Weights of a small spectrogram FSQ autoencoder: encoder norm batchnorm, 48.7 epochs.
Rows from block 6 of the decoder, named by matrix and row number. Each number is 500 + 50 x the weight over its row's rms, rounded and kept within 0 to 999. All counts start at 0. Numbers have three digits each. After the name is the row's rms in percent of the matrix's.
# conv: 3x3 conv (decoder.decb.1.1.conv.weight, 128x128x3x3), inputs 112-127, a 3x3 kernel for each
conv.15 098:573571513607543473626519445549553442489517438453492477605568488549539502515531486498459453512489497498481487522508475539491431436519463527489480515500551434468471502463494580519516520499500430507546470508552410425482467587485399536495424586608488546560482475526567551576494535525535554492537577534459448495601554560469381447418589495435533427516572439577429390581455421512534620516594514493572527492552521510446432454444467455496497
conv.16 099:478498508482497484466500455509551473515498459462438510466500487505499493583500510506426480498448513449393478468481449493525480445539547435502489467473478496521575444474493491475476480441487527482538540443467566491531693504458590563493631438480356512521474560541369514551479463518560528558547529627452470542430475520469572538460336443457336416430268374432504417515558457389529480463467518559549536518520513517454538467435525512485539
conv.17 100:500459474543514514533496476401439420524537483469484463556577474460483422527490433552558518522537518520542540461420443505541522528514491409463563437453555390472511521529465488501443539565500541519484507466466461425444482536424545489510520380497530543468514544511456564534470480570487485580491500590430500527433505437572600441495505466530510473520480491580503491547480478507478486557529482516551510447534473515542528491505507523515483
conv.18 100:515448446548514489579595563484513571455455479525452388478454481491493458548546481462464484507502521494500511457419454567522495506489488477447443561554494576540535458456440445496522462474473433473450461468447518539549535479554436446443517544471396443427425434433471540525542499473494471442534528489463477510515506553566516486512539524469464459496538488448447454498559575485485513461501517532536487599568524471484436532582547485509437
conv.19 098:478421454489426484555506547492491529472490586533577593470416472455400491467489543509539562487509505437456438579552507483440472547467509430403476463455515527531509464488491497493476539541532542560564448473481521521566455548507447523506487571538516498602468509603499586658535476405507512467489548508530491478481405460558508550559543362504503424438448476526470365503455496448445502562446474437370380479464383557504544569522542505438472
conv.20 105:483480513514499509507484499481472512488483512504532502434543499517501470521463524431446483485477472544523493496537517510526489491515487590477544517442539430421523548565525504550521502537420510555583508516555497495517504503497580538524540460474497479446499510508427467486565470480532462475484437457422397540493492541453453434446545519479534511550511531428384507500250527542416590516492487532487488515478536477500470504548522442489463
conv.21 104:536504550544486523493426462543506553515464527460402446453470530557547540523484520537525474529509468508495464507466439520441440466482542513464416482432406529546525567515497515491486440425478508471479542470503548499509475508568494502499515525441516521527533541530523524487432462520449456468475474463475592566449506454475580498504508540470450486509393477526509544498502513538588538479502510457470443509533487492548615419492552425495570
conv.22 095:501486504468436462490441495412466442460486454454503485528533498482494415462444379507494479466449443448418420507506474439399437593540502548504479501459463574565552396446437488536547500536544498512496502511456487534494412419470519559573463472470492464435386420401492537483547463520522488516470449477480497472564561512553532531581566558551517466510478384496577467527568512350430459535477499423383419462492487478441463480485490541576542
conv.23 099:459452465473466466522482454519477494517500533573564618526443452518509480543557481449422414502456438435399363508588558441524571463473473540541524538546462449469543476489546438479488488575563509540556409452467449481511458520650437569579518642539526458473458454441498503438516506448530519425587572432533559567446487553458464533429514536459492490527533551457527495528577442458523570537551539562557609557530604512534484488516457444467421
conv.24 093:497532502569600542531562479572509545529456513524503521544576507435483466444565558517496465536549521513535532430405489581532547500490551472599555412453388531578511515567588465445463526472479557549511500500520482483519377473456495435456547449487478536496462437426548575511421414527494471510472489469481408416470510512520623483595621503496540510502536536415541503499551510446394450529610493567578447425529448509480474471447468494479471
conv.25 095:446501533491536568472533582531542571551525538455463544440481439474464465520461514410456501463471503544543539502558468443495439464547471519525484685666563395422254455470469515520512467474527464497472471530495521574518452538483438566488411508498463424421469472487523508595481446495527491522519491548568542450546569518445474489570571468502468409479458491545439426559510485478596467593566552520525461472469465508566474540614511560640573
conv.26 099:514562560476544530458508518475497533535530535507486520411419506500439521512437518542527520484457467513467480608726543438507532515448574479537488478476411489492454537496553485477523539556555498518533534503526498491483439536516497512503552475486464503435480524475496531455502482499498499512497475490498520493540516525466501491559535512471469478531473524505501533486462451574577544476531480488533482460444448488512507494534495535531504
conv.27 103:459416495483439496447421468509508519466457435563542533519527530432433498443426532412464436436502472484492454494498513530508453499528514578510527470379408471490565553587623473490527481521590563534495503445453511462519465448447508484457518478482515535559516536561488440500517503538512452473491413448481506478450421447455436553509476508496480549509558572341524597433439496588489495503525516495498495505532549505534551495528545479501536
conv.28 098:502514552468464498452464494530530566544442449483437499462429480533507515467508499477525505426477504493490497624718667516431422487432539501552529585609552466462449489483476545550556509480485555580507472491470430484504420507345584619484409550263553440551542516655421409593450490492481476507446467539537492519430464474392500542485497492533561507515519435380423572557497513646577496510615546571570516458510499449467482441472477554566547
conv.29 101:471475538469509545466534550496506494517519507512508506426488489557538478535551504555523513521500460473441425496471493557508536515521551502600614444578543426604545512457462473430400529521496492520500501490511475457481556453464592537510610513518572421610490401564473412463492467502480509519541560552567517510468463468524497450484593543416532575438486555497413471458442450534531462549520535439429483506488500509544493533516425622563447
conv.30 090:504500513472461457479462457480454454503478427520514468452443437485462389508501450504503567530516570514493550547509460438450484487496543608590589512504546443440523481482496463479493503534555546497514494435449588567586480541494469489474514497509532466428501419384541455432511480464543512466538505460572550474470500455514529525506444512452438515483441525455421448548532538471481534485480480459482506520536550502505529530518516574550530
conv.31 108:446439478500496515523501509506457500502489523492517565497470509522508536472465479480468441461456450468464491502531503476494495401437472494525524466509526452507597576550508457485488386447517516492494470463479474480528429468473477448458521523543478456481476446537556469563503521444512490421515476491535504515510470488481408556450487538451492559486402460550375498533535516510598519534499533510448514501475557534543491525522468509528497
conv.32 096:540567541505543548517549531505457383491545498459521402501391494480337483541415506516477458527515505450440455446455455488507526559559483576534517498485498526453475499468439485517547498526512525569525458486487535484465474485580495556618484507511479432539504425553434391485516559468519565501504592568445511406515558416468619338628581486463419464461455575458493499434566605497585443453485525453450508484461543510474463487475464476441432
conv.33 094:536530495470468437452457443398382459515527539441440516468483559525525604564514578473466459497477488553558577510517488539528464528518465511428504447401461503496522498502504506532506452496500477440495512528507570593523542350545607469557642497573562449601605538608526523519536527535485507509450499521497463491563566582507482533453454481450483438425577469566707603393435457525473504566518532493475461510504491457493523496516511495545524
conv.34 088:541595503502518412510538456492580558473515498466501521566628500464556442474554436473480482469493472461543547457510558490466471463484567468537578482477443570503415417485514432481482467491509534571520413457400455493436543338439544399460561489543426440516451431495549506513555460434582485456596513444498477501488468485526506564467533484477500460505513473447484414518514480516517533526509492455468520488510534493502459488482463553555564
conv.35 111:496423452470442509464449532514490526504546579463544542579672593550580525557534520438504494466577547435575584496527484480499533506560568467447511476430465511480538456523624451527616431498555497479527502523518468475460507504448419514500563599487512483471492478478535464427627582432513497474467461473512454462560491508499390556391421509517489442600544437472468562426461611605505632554578582407451494549518484494451486492460496450431496
conv.36 096:462468463485499515525538547557568507449476445492496470455483491424492503529531520496495495469467480512511502541638533507514467440525445430428462538513537488406422494459450479510471550527433487444483462410440515522550599524502544475459531457483486505404460484452491536522478453463522495483497492457604526468437462490565512496474429486514545598440534536499663476433558489540536546454443416525487503543489539572602582538527524466483523
conv.37 103:551574542552549522570537481548501485518486491471502427600580415568548458486485459467492522545529534553525464520587493489513568552460514521484527580467537686527587483468403456490465406495502544476470475424427514460467575609583500418544464388570393545448458635510384571503489482456487462465437498528463531465399480437515632441515498470450464451509485425447557629404422490464464441504504435530558503522513501532523565517497516515486544
conv.38 107:414438440478479474493496467490555526586624566513514514465398454590469535602447541374403412444454438451456443555496469515498520560519548442437405472489454429553582490498564482469480521516519491501440503563540488528542474434509534506531454492462562528502497509561475469574447469484489524540488519542526452568542404552500355494553493582536483596537437469544438543565488466499477526533497496521476545518489552476474453545580530520552531
conv.39 101:526521552539538557576569569508491471564511539595511428479498403486499478516527450507485543544511556548502516479494488454499472479548528506559552589495484537396384584536514600542547587534528510585601458491488582557548557543496526489491522511513402537404517591405555579475422484473444475461462456438497520482574540431508497418559383550575453532645493504542489422427480595502456617507548435413550493523549469511474473506495512479462507
conv.40 104:532517488578544519522470493473460431504489502442452488478451484532480491493478487500476477486440452508461468496516474535553481477538463552503493563547518523506537519539518494488492497489520500510472461481451440463427562538450592540481488410484506522516450432436525468487444484471512533494538508448451476486590541475443507436431421504529461495540412394517513560545477509645430448446436407459471427502529533544534498546522526542489473
conv.41 107:414503528406468479512540523487554493458457483439437526490509519521535523547537495581593623499516558538528554504482472537491501577508506434592525401556478386471396461492513472478467458440439550571499483536495502548504484522518473490494541453517495533539533512534544469516392571535413556525488523497499508483512520470569520492578510474490500514444522513434365364613631491590667449503469395483524428467518454515476514521492534506468488
conv.42 104:484501483480503477467500466482497542547546478470508373543488382566551441537554476466454468460454456480498523406436569530511541528463426436382401502407414547494480489508460562614544497543422514479444589541454520545505560449489493512589507544595502449607576453604535403553538523522486505528468516519545473477539435445544417535443524455517545433465565388481488610520531620467474517523530521560530509535514435450426390583533447641556438
conv.43 099:530519499523528515444433419507526491470486438557551517514525564493475537529483578558524522510495519454452465527460466477496477493475429543606539632591543627471485499534509504481449453412442511463471513469492549502536422541489519563438603571513523483518570455499606461434433502519445519517459550544482459461456444540462479593499536470562529496447431496552518525623618493399369428444481485511524495507543528578590601529504524525515542
conv.44 104:543507477506499482486495469542586527531569512507540447459419501586578519558573424487501508450422428490445432546536477474478496548435488469507586514536552489523482511470477484483556489470510463522570448472522569529535502427549472508561404513451499510571482539490465513404530528489512516508518511520463516502486525513374529541633591513469419448526423478444505459467547526410464493474518578495542547489505518532496554477476510459452489
conv.45 098:500448436509450503478469498424442472494536544492579610391488455500526428513564443450445454454427451468448456500482478495441448503481487529515517539517454538548461511503570509438441504423417480497521572562533571556503493469485552578474410474331539462499549453489679503485486441510477459501468468489510548535511504496444492553495469550473422482500421448586611594501497504693634596394351394489556530548584493375434404444470427487517485
conv.46 098:512549505551535492501471458515518518530532549431424526548389541444364575443439591541482521585500498561481454680644548422455433562524515572464445532444452559479513506546512534529472499457391447466468473515508467527506683492461591415436533424505484507502451444508507446490583505598565487568529466553484470448512464487453328480466444462507466514441466510517574456494473458576548449526485546538471530475478550434484493454505507455467462
conv.47 105:496488487474502465519541449533561520492571559522565526568556444494479447418445475436489475494553557439475487457474525468546497455536499406412489481403501501443489513548513525541523474487453529591520505554507503487503425404585466449512536536501494516461520535528447491485580482515532506498494484460460471530526557505406557369490459483475472441499488485594512479396380459481484443494492527522569529567567531450494441477545491525619576
conv.48 099:491563561506556555551605578527516501515480458401426490502472546537515534509491536594586548522509490545520501509542532532558605438477499366428427416502502362468451562594572488509496487512528495495489510532530536592584497499433613651603469526482522531496487517528453430435514476478520500467522519487497450507408467518488528559462496470457493415581619523490552583490534468549570501509571517605616541429411420555559537482482474476490486
conv.49 090:472513507441486464525553511503467486459485553473478534395384423446457487475520528504531541482480496573553556496538567478452473550522534474423504533527583469450452450424432411436439405483456472408365514495499486484508612558455631615537552569432459465471508516535554518510550605554485538530430479473483470447590585611479470472488413420522507483478499446498430439511496476416548534520483501546560536558618501483537557525531549477452460
conv.50 110:489467467471492521458482501604532428529461458538449471568509565552474496555506553490446444493487472497479440492555525513480471485491429458472445503500417469552537546508490516488491553461494581560495563569507546481445314569504437530529541499487571419517540485589496499583502528573554537562545525521471444567544506602460483622534377370522458447575470497610500464495492478427506577500559505465481484504478511471464463490483524434454556
conv.51 098:502480517515506540484460489524513460408426422558555511438435375441476509480458500506514526554568564499516513469479500483459527517508516555524458593563506507532492496457504390327422435390443488472509467474492433511523454464510504458536486442482385524517440585506419517389486474521477502521539550541484570489465548379414589475508541521464501496497426427521560621423451462525525500488439457514461474541487457544516534533567610424476538
conv.52 099:623511468568479425622501473577477577482469493512520471481387551455392532492415499427507525448464495503491505418474493432491476510478414497475469468534531559615573539479492521491555556495514529483565520474500517492512472540415609643414517577401433350601458392605431309630619570502541522492564496510425473594454496553453518535560501462555500500464474499383367548540468564505372476449490468547541465510512458566503542534487519508498531
conv.53 102:521507506501459457497458473532515558473533552466552533519511433440474469473505487471479519432426476461447470430475476391422422471456466467513540638635598590585517546521516563519490524494480470499524481550528548591578430511600380473529406441489482416452431413454438423471495549531498515508459471489521570543512567495598617418519608519495560441484481393458471512475530496531609620491424449529520512464492501581551527568498477541512508
conv.54 097:460464484442448456493476472617629527443477416494606559476491500546506514504473520585557512573542531545501504532521543478531526504574460542567597541578566499580613445488480554544511473482504578552524570527475587600570495481474575537493554531470481508480504573539435571556464489579499476528549490563449470540442484510448548514488420376527474411515482468504564565514545440495632507491527543435389423460499542467479505502518547522540542
conv.55 104:540484495491453461447415444503509411505514449482470455489589524454548504400499487515550527466515497452475465549558527403411453568492465626583563478389505424363540510548468478533485462500530431443527453441510486458536477568478467522471475560515369386441473504534406482525487476488478471496474511550504556474536560442514583512394416509555476495566477395560588590429500524395345446496506524478487450636607517523468583446454586443476577
conv.56 092:509514508502480469501489491391454406515565485445526556584508566435405428510538539540536523523562544540572544459458477543446447578564611440370387368382339654772664518495495466452449531542528473445424557596561529598565505503495466489475529595554601611515506514457474486448530481479543487490519460520502577501478538507453513535427464448448452475505474588568451444461437471569651579502466482611535541463430466447435421449477472529550519
conv.57 106:461443492484438503501439523497529423474545503496512487575535492533515470594513459559562550541531507553534503481554566457481501469497567535547540419396429497374404462479466491513493455442421516490460534534508520543518488599449494566505483533544490474510573458545609459483400463502462477557493444561494544476523572470444464392394502488453558491412561483577415441435401508476503523598497463521491460552516466539536558491496552406435500
conv.58 094:487477458502482493522526558431439441412423455548549587456460528518505532494467475450451494464463528499497571623703572456453343602619544511492524412475507382436493551547534446428454466493570539527501496485484514480485575564456546553492497519456470432419450504560495485501537543482532544509490500494498465495575533514555485522540539501517507496486485541510495541509546474512529456371422464521534504484519518493461465492500482491502481
conv.59 104:595537530544522522482502500514446578507379505546468535480505400498516416546501414489501414514510439523529446438466489568478448570525456522574582417490539447504471555511432483509503443529523423502511494565576494568551526453502477421430553547515488396547586524601573578576531435415492400386489443417491548471511533487448532513512500417492500406512570473497520481387448465583605532443499503529579554436494510503527561476466463534496489
conv.60 106:513501487545523517550548561588506624478386505595449504555475461509426448521481523439486487390417422430437430500495473488460424500470459442422449386438610405512566574573517567553499551510468514525532431442459516526570600526590421425432471544490456473494455468431507511471507456432512490469517498501488461552472461557425466550506526556448411435538497541429478497539504464602477458428442527510537538367424469481499504486500505493530540
conv.61 095:547495523533494533437440486471526456473593491494616513534448512526509507510523493506542504538579552484527502518472469538568521530529481525495535460463471532515531541485492578534510488460452497452491521500476536490477443471684381584609424541640626454508547485534545442494632475439539469521567473580505513456479470485456466506280400453455486446450492494535509436549552492547540457485448520576533574636510465570552501527515515500518525
conv.62 100:501505479541543490568586510513522522578593534429426395482445537492502522517499531523516523483489517476464500501459424492458480527555586448539518528582515471600607484505531527544534552491490476486496505529521485477499645551555480458434466515452563507443511481430505466462539508435490499426580521456569412498541447527518429427542509533455414463492474512499498497547429363656417385465444490475448452532518555498538588455471520469487507
conv.63 111:526510508449475523412453517475484401587577482483530462409425434542548506522564526400401424442456471499517535496475458577489450476506463491478495567524504537441433543522502500474444480447467428491524493511512573509476470535544462418478521378517497494395498498410493474410505547501471542528413495505495550504502501491469400468542620539542534563543378488476386426508472465501599570419499573491476486459392446496466431475474477466503527
conv.64 100:510532514478511495440486492541544508532518496541490440550507541519479496514499504480475483462492507455500512554609613522570573475502547581575520537457457582494555513464407510463407499453439545514512521485517510536602579491530621509541679552537535516381534537444592565516423474475497534486515533479619592535444464441579528532528504512448411435525413499527482510489504465448511427566568566473411433508498510465463436458463462452433432
conv.65 095:440504489417483493442501512471542471547551482568552502494492488453446474434454501413407451510490490524477455497508506513514496440508504526543505436498525512569539479527492462519512418435468512512533485469521496527610469469373525536464419517570557585483480490459438451471440553491465546478465510479541487604518448494583501435440493422450516477533559542465397469583470532558475505511588514551522484517457472437435457479482492492502501
conv.66 106:508562522534570526534550532551558557468521505483465454544573518496514518451472550523506515469477479471501508471443442552572530468509537423438486538451425544502488524570543506583602415501584511514477512532500492581554526576535512559486575579500545563546535544502621600529425511578482466507503416442534482473609565516511575526442540505415464548332407573478552558379488405529510399544529502434438430462488481498505498472492474442468446
conv.67 107:466520490475545503493559501531524530525527574400384452531435413504468467505500507528524494475492470496519487524529534448493561512511529458560507484625512489598484502527466552585541491544570524515505530551530536527493546338470540361466597462504479591501445524435529513450465504523463494547471520561429454483505475472562511508456513551494491556538521541399472560571547575481421395483580570463499442450496440549551527494546543488511518
conv.68 100:480525490505539498456487461476456503457469528458471562590536549532504493504490513537519503523511460533502432365491447536513492510545428479493567422510593577630692412442457388456447492563548480497446496546537459522510654520562613549582483418544443482460457526525441498441519479451503468518465419558446524532428543539481536489506525580514494492571472426498507585522413391539398406549575528547504412549554490533570529503536509501516497
conv.69 099:582619559520546496528537531459488486557562497511548510545569534512534507495495463571483490539477511596510547380413386451557490460485474512539450540468347464443427454543514377427430474484449527532489490503440421446419511515620552529570517517520532483592585511502521508441495560578480546549479529506537513530531460449580538587465460526507478498476378418447469437573545544479444508529539564524452522540501519504477483499461455512441411
conv.70 103:550470512548445461551461438522461489566527480453505458533526452481520509543544522490495531521539543546550489526477533541530508473476480576628648354359436509498550559546535522491492470471435445414481553533539558605594555400453577500511539470530483558512466484444592548497491490495429430454467482489413413496680583580464424478444483536541556562482480458547621551353281416547465477504408502494542493502553473465522536487523484542541471
conv.71 094:452512518534526510531511461472485475507535542495499519574488499566485527569534564518539507570543512552527458421500512535541499412446451419398404535498519649511528535500457464488493480490508435427455496505505534527510521496416532534529433457497426503508471519543457478549495577466485551482472517479511484502509494531481445478594532485534469497478460552480404524503498506436513476446430456556534532483482537459431448431420431423433439
conv.72 093:552511484556532513489484463532526490544504486524455439520411525536499548566539515477486466494495474554572553528522548502487552476413460354451466527628601547615651393377376445480464500504463529558564473472462489454439478546618562586639457422510476388502466435487473556567572490464554502491516520504575501525495421499569420439548443449478458461480478451450369373534550529496507486533520530498422485531428462502501509459428441439403437
conv.73 105:418452494487523553511512541422425478435453451508485413439504494476490506548469534484479523495487555482460550420482494510497445555549564389422423466613632379497554441481468504516489556524510509505467460463490541513526435513435498494473520500601414519563441489559509501516475500555498492543541510519471460457530574650433459564543471547540558568438477540595619575470493451437427375507493446496507466543591512505492524555513530522445460
conv.74 105:401470451433457462466448465504444473582512497539455486454487480432457467402478506529483516489462481485472482508471429521587522600550563573542539445459515449446490520496525555453506548499561580494477545485513535497522505597464458573454429580501536545449548579484441461479494476461512474463471433453491454524440410460396362449537465470446448472506533537502492512609456540619524524418385408527530486497567554409376388495440408540496488
conv.75 099:527505497520482492515463484566534550455424484533505590500475485472472485495469481517484481554522505529526493587600485403374549551634612418407388510490464420460468431486517482490542506521565540518535511484495450444449623329422592374479568399523443525422460507451492536463512402493500461503536529509528504484439406466511399491511549515560553582478454546547497537567479512512474468657590531510447484534490563467577536465554505480531487
conv.76 097:483541528470537529518559541515544509450519465433544477516541539521565540431501511473519492511539514533548512404492577480534546438480496520514509531601609444491485474443471514505522412467521509572552450515501523554531385579413413595461330702475483372466422291412530408516498396437491418455524477482517514506509515490340511520404500420469542474476576437502439516562445473487479516492540493524526464429461423442483509468483491494500506
conv.77 103:525558510469500497463521539542423458527417404580488441502415394499406436522455494474479489439431423538539494434396499564499514540504430514519471439513463563569529556501463559477473539423402480463439504531570513525581515426406459423459347450499538532415543563497404519528495491475545512498507472458410482456402515488416646511534411408476464461369403512483513502544497432541546522498434531561479516464437509453416459449422453473494527
conv.78 098:432421502477444464523509451410486561409388442483468505467484491476489523443420472521477468603552526568530509538226311454454490518582595530587576484589576452520531438465471525522501457536554525491535529511533530519563528531439570512468620446521405360404528430446527456426502427422525431412600515464456431523515495519460417472443452513441484498488500492428458587497492591603517488503497524425429468516565596485519493455480488521508484
conv.79 092:484483499500515538474499505493447474379414482513535534480450465519509536488488540526529513485468453488493467512481505504483516496486456367416441645747753432407422433436439533573586464446428593529518525489495614579526464437490509531549420422429424393459459517536506634561550593507503552523512528503438520505424564497424526460498495491531550540565559511491500588477586540378469436493571552472497502419424455453470527531540584480516555
conv.80 094:543528559481480501458466476500527543534538528459460463475442482504447415523499501502487516455453482437440481496527468462560518449556495388319335397359366504465519539542505458496462516563513541547488513559478485567502595638591489572498453543507495483498471451429516497396514504543471489514468515509480504470543498491513474508494495546479481566433394430413493473503558552490512515510526540505513531507460489535573547542553504608625565
conv.81 101:505429474513470525519515545433437487508474504518552544510520573454411481489433544454483489496467476504485471552476453498481519577476486496528513484517510495464462492522491463502520469488467512507584542480488570507447483592422481497421560539499516478540416415426477573569590562504527503451529547479489556523457481484583571513460531518533574508518536469401388484537575607615684528384459415556631614440403432415458471555550559535521545
conv.82 096:501439447523462454528477484436485548520427474510391460405376499582515578557475562503493468529481473509422435477601547629422456512535548546551492550537521562514507517616608476549524515526478481468506484472494484507537484505477477479511500498477638511594485432516427463488554459532561482505525477451495531586416450538469474462512442458514541488596648507538514533575498534521486496558645536520578569503523484450485559522491515531448466
conv.83 099:473442461459435428512500470502482490435490519390459478504465429534514528510545530548501485563503464535511439596514472519548531490529569381324420550501516666602524510511468491509510423506544498501479512530528475459474464480428486548428459592435485508466488490471515495486413459392446488408448487390484480526438454486491479529476534495507531503519517441461538569461515487588611606443451403525547488459504515483502465521529482476498484
conv.84 102:415481500404478497422511497447586511477577517408533543502518481464514503466534513502518523489520535505521539563530532494518392525463547524554547469538575456526578468457498463456483514523492512532493490510496520546514352419463353444461393505534504518502417404423504501531433470546439480545463537568557561453464587507458559397472596507539557520506590457490531489522519446470533514543416502566432486495410542520561549471518520513546514
conv.85 104:491525525506516532501498497510508513517454428602535490518500567506486618453434610475492503485502475458471446553520466585529511438430471502539454557533446467448422435536588466454468567471431433498482518489501541424401480487463506600532514661613462445509547516601515459512513462473496447451515430403443426520522454540520525655542497560531491569479494558510492416501492429612538579593541479487457426518471488492499546465496581472480581
conv.86 097:480552551455486474435479472429493497550534546560520481481504402542553444534517406511539557557567573490487506534545483577524473462472496533501467455500525363387369530508527500519520475500465534531530488483486480503463463566371434576556393413451499548463493545503504492452472518466480493460468458408476513577509516502467404526531428506520447530479433423499405442467440516541527538487408440570524559537475523466489507499508507459440462
conv.87 100:558533540559515527485450473448487473470532496576508499586559529568563514539478428428471475467520493450495475525480474574521500503457480537530464594557476508485420491464463420429487531514530470481515515476491493461507398527448454500523460437443476621545505571499610618500517525500500516493511519483533499532549563572391456470447481551436430553430455571540453403475428432591507576458459367435445414437422375511493454594598568610599556
conv.88 105:508528521534522498472446413521472424530530536521527532537615540521575459489569496509476447506508488497535530497460451503493562424440538468506532553573511593579541550547544489488511477499515535467507540502512502476483535553507456490443457516494416537493403493483505527536481562572508572556488525489468480515441470512508482536538452525494471492489475501553638549467536505479479447512381494520455558571488520544544483486510452537551511
conv.89 104:537515519452480490400436495466516539513503494595535561444414438539553548470491472472501468476537522512597586464432485526538497470534524464451448549566577473503541542516494567566548582578520521488529568545557520491509450456514467489529484470453563447544489467562461512590471442522482485535504479502484476441479476548304275525527538499500568521380485468524625562480505504440405447489538543457482482525551557461458413479499464534570543
conv.90 110:586547427575535455529521478488521467569573534410403439451441529494472504511518514480485475467514494417500503498498569571537572518408465544480533555539538480554582427503491452502481498520500486524543503532540441472527384442479567534477620423329549494538573528577509467523494488469469493486499528464529482568506462520490467495532593456525584482613572532545458457581528551358429532532496509517492549436407460523541523540518523496442472
conv.91 094:543524477585591520601599522566518471485443447565476436489549472450584506413520457452408460480456506490464534595618521375428582466421411471473403420458420528555468565509420483474461436461512448515550420496551431501554423505492485536485505605491523497517516481476555478443484510434517577484515609495508514524443467527597562612495555581474528528422560519471491417490501482529456495538548439492509481439464479524549492476505472469481457
conv.92 101:453421503415432497423472509537541562457435444482489475487537455535601510498537413468464420545547463573567465307307459553489565522541445525572524408487461565643564427424457458498536496519501489452459501519565464481476486480365444463442500482506348466388429550455482589508503464528471469509488500493467486504512543547580561514444497463539588533509519429535499522437525575386538553600567509377428432437482533548546553500499524515507526
conv.93 100:569447466523408460550460494469468516535536550455521513540533476543555470466485425541545502489524485514573559411465521564534557498466424464514466451518441651592485548519461462426449552497506522514430487516481531578553621455465529464488478450452529575595472475506468551541494469540541513563528460471404505418563599539571613489513569527453510471558636639667675525447463521342294544486469535498533532486535479538534467501507485490528555
conv.94 090:586527493577540507563529511639569529579503462565482447486509401515539452495551508517537552518543536562546528495517560505558560505573544540416467569418416617509529570610633512526521447498518524549535519546522492510473529476493569468525560454511473559480499539458499492433537581514506531490521557549509502494544539567434379482445449464491456473532476529325352484417452523435500543478552530449467438550551477517560556530559545486529523
conv.95 090:446440428473477466478476489455406454544506558489446494518535564468469487552447430538509520515505532461458486509426411497580516554590558445519491409448439529554555359397438502488514498516537375408386377368388444454491429408512481453550501513568518563547467545526386487468492503501499507489516503478562509494490546528409504505495537523511568563500515511533508427498509502600553476453541506535587570437449449447459461463479459483515503
conv.96 105:546522502552532504512540522410423467502508529431436472421260491511420539482440498458486449466476398464489416446562562535548479508511457487449527432454533441493484550548514520526442516552502473549526466540523444459406530515568520477473561512434653442449545438417495431446433441459470495506470541513459384409593502515658491547541533435469454516511511530599596466430505536426481555522524500413505502440515534491523544471497522514538580
conv.97 095:375486492441529495472522482408482533489534579524552598516507383417483412404400417499461471515497542547481547466422420578584486511514535560604521469551489454500629566520514509501500432445436526539491484508499466495495528542518576591511580506445474487349538446369534341431474561478512541455535522456456402472520442520505318588465499595429466539505510522480520533588556561489415496521428510554490496495469507506515463492520486465493457
conv.98 099:505523521529535519467481469445471494535460469451397412458510482478456456566502494512505555459450463448474469674711580399466397501422464549516598422459542390463499435431451516541517531551488494469512480510544450513533511546492549595568450553520538532447512509477530440454479518535471465505477476500576541513488507405574588460450422514431403499500581539418507508497564567532612407441415418507487513485450456526524490518540564502487519
conv.99 102:504537490484513492507502489537518522533539540532532501397471464440517548452516589491500547477459499517519579467502460490513605428456463457543571497548617504526576455487446509519426482533492428431458480473480558497460430527442448468478506507574499488521500506555528452563516432476529461538519462524581455518573470504559448522471564477555596503625642538519492502517614578496599441535523506509493539481488532551528471533516484603570531
conv.100 106:492490471471499502505562574475467522511440497381355472449518538502533474529493509561559551546543518504508472487460489402483497477490501534559440598606476482510459429487541479467481542505486473534467532553505523520523567372556491338488606475533448634544460584519457539508453474531457503508455516523504593438572625556432541482515494440557513474464503517507413415529551502403543526509491531485510485542513507537566530555577514514497440
conv.101 096:483450453524497501548534518509596572432439438473452441456428501488452474508471405474467416499508456539548504442482484490582493507618559530550569502522527464497488447449423445454464411442499457485439461520541514562569538473511546561524520625570512466462545495439570489427453442453423440448504506518473460489479451510453416507460449449459477541542532604559539502498456498398411478510533507500506452552575527554567581496511518566551551
conv.102 093:486465449481468481493465502444422451538520546472477498489482494470441460484501514587528511520471450510477464507499495579572538513494456441443430371368377530540534433455517490485493554556573506489513478473486506517521549528539590490461528369375436458469494464457519554514516486462531525504562502485439479408471531507507552442515500498517488505503441550559491467528471485484458457484558577466464504422434471527528511527559556467523551
conv.103 100:471525504507539494529539500542509501512495487512471434445462429395449424395415296458454478463449430472441433429491564497533475541544445570507482534538521452499411551540501542506446551482385541538568515494493505521494595512534555425495529349479385537429388484430385512373475472501497483551565484556474621446462537458581384337463459488561481475527440428495502402411509453512610557540512437537552512521502462578567530517488448485442354
conv.104 105:470513505446520505473535536456437565533519537602528503587430579503456479544486425551565507526528510448466496468517506512531547383463495552543496569495433565522488476503511477504498534506486500536463504521441545540474394248490442308469484498580518389500497438497545441539495567591460535539483522494511454471547473433537468513537398453556464503484520470537485585508507548568450431497495538495498524464481529472441456505501498497484459
conv.105 101:515570492542574466547589486463463464508543535480531423453369530445486554463466595461460473453489497453498467495475514483481506484483503576458460570508505523545508554435468513412489473390480487469510479485553439480524535568631474501503428497709534299494524332529566317556572459518575478493569483503502460487550496524599386561520462371469459424510525472468411487615451473533363468528474547519426520559410494525474442522492452538456425
conv.106 106:518481511543507532597548566493507538547536551445346429541530510471483484479491504495491513522508523580574579475506501458499500463509518585612657504459500418350407545527468541548480577573522492555543468509521495513558448525497460547488500543486529558490524516461491488474474503504486501470490483478532617514498544519395477470516506505499480472419447538371486454457482358626694515447485495585557525522455467535516499558543504556527483
conv.107 103:541516527497461484469423454462473413442547472414545460552517389518514473518479437460467473490472460495476440572572462443493461463481500538514532531467465474545553515476446576523466610590566530574576438467455534538535430468443528541424637624406495435529501441481514485559508548473497547483459522500536467514500549520532583503408375509515451514578558520510517491465375427475399563514551514458483483512531547497489543482456517500447488
conv.108 096:507548554465506528528512519514488559524464529501550499528482547489419453495469539562583567515539533467491497285172571550477497476557447425374437545475525456406450565573549467475505516533526458545500469521462498526470349470572396461540488504476542623504468567534470555502425448560360424528378435497494549490443480468469520510513569501560490511523434531492532468521492457499526507522485525630571560520447418463518505489563550456522492
conv.109 101:488450444528493485547554509500445492525479531505467471534595590486525536391377450442497542481488547506484506491459472542522562505476499450497479501553534514560510546560587532532597584547603445393426467436474485442504434541543461546571467517497502544580462518497475532525474436488514465436541506439527473443532488475456515446565428563560499500528529506540533394580649574419459485520520476545590452431517432483459427478473475492485497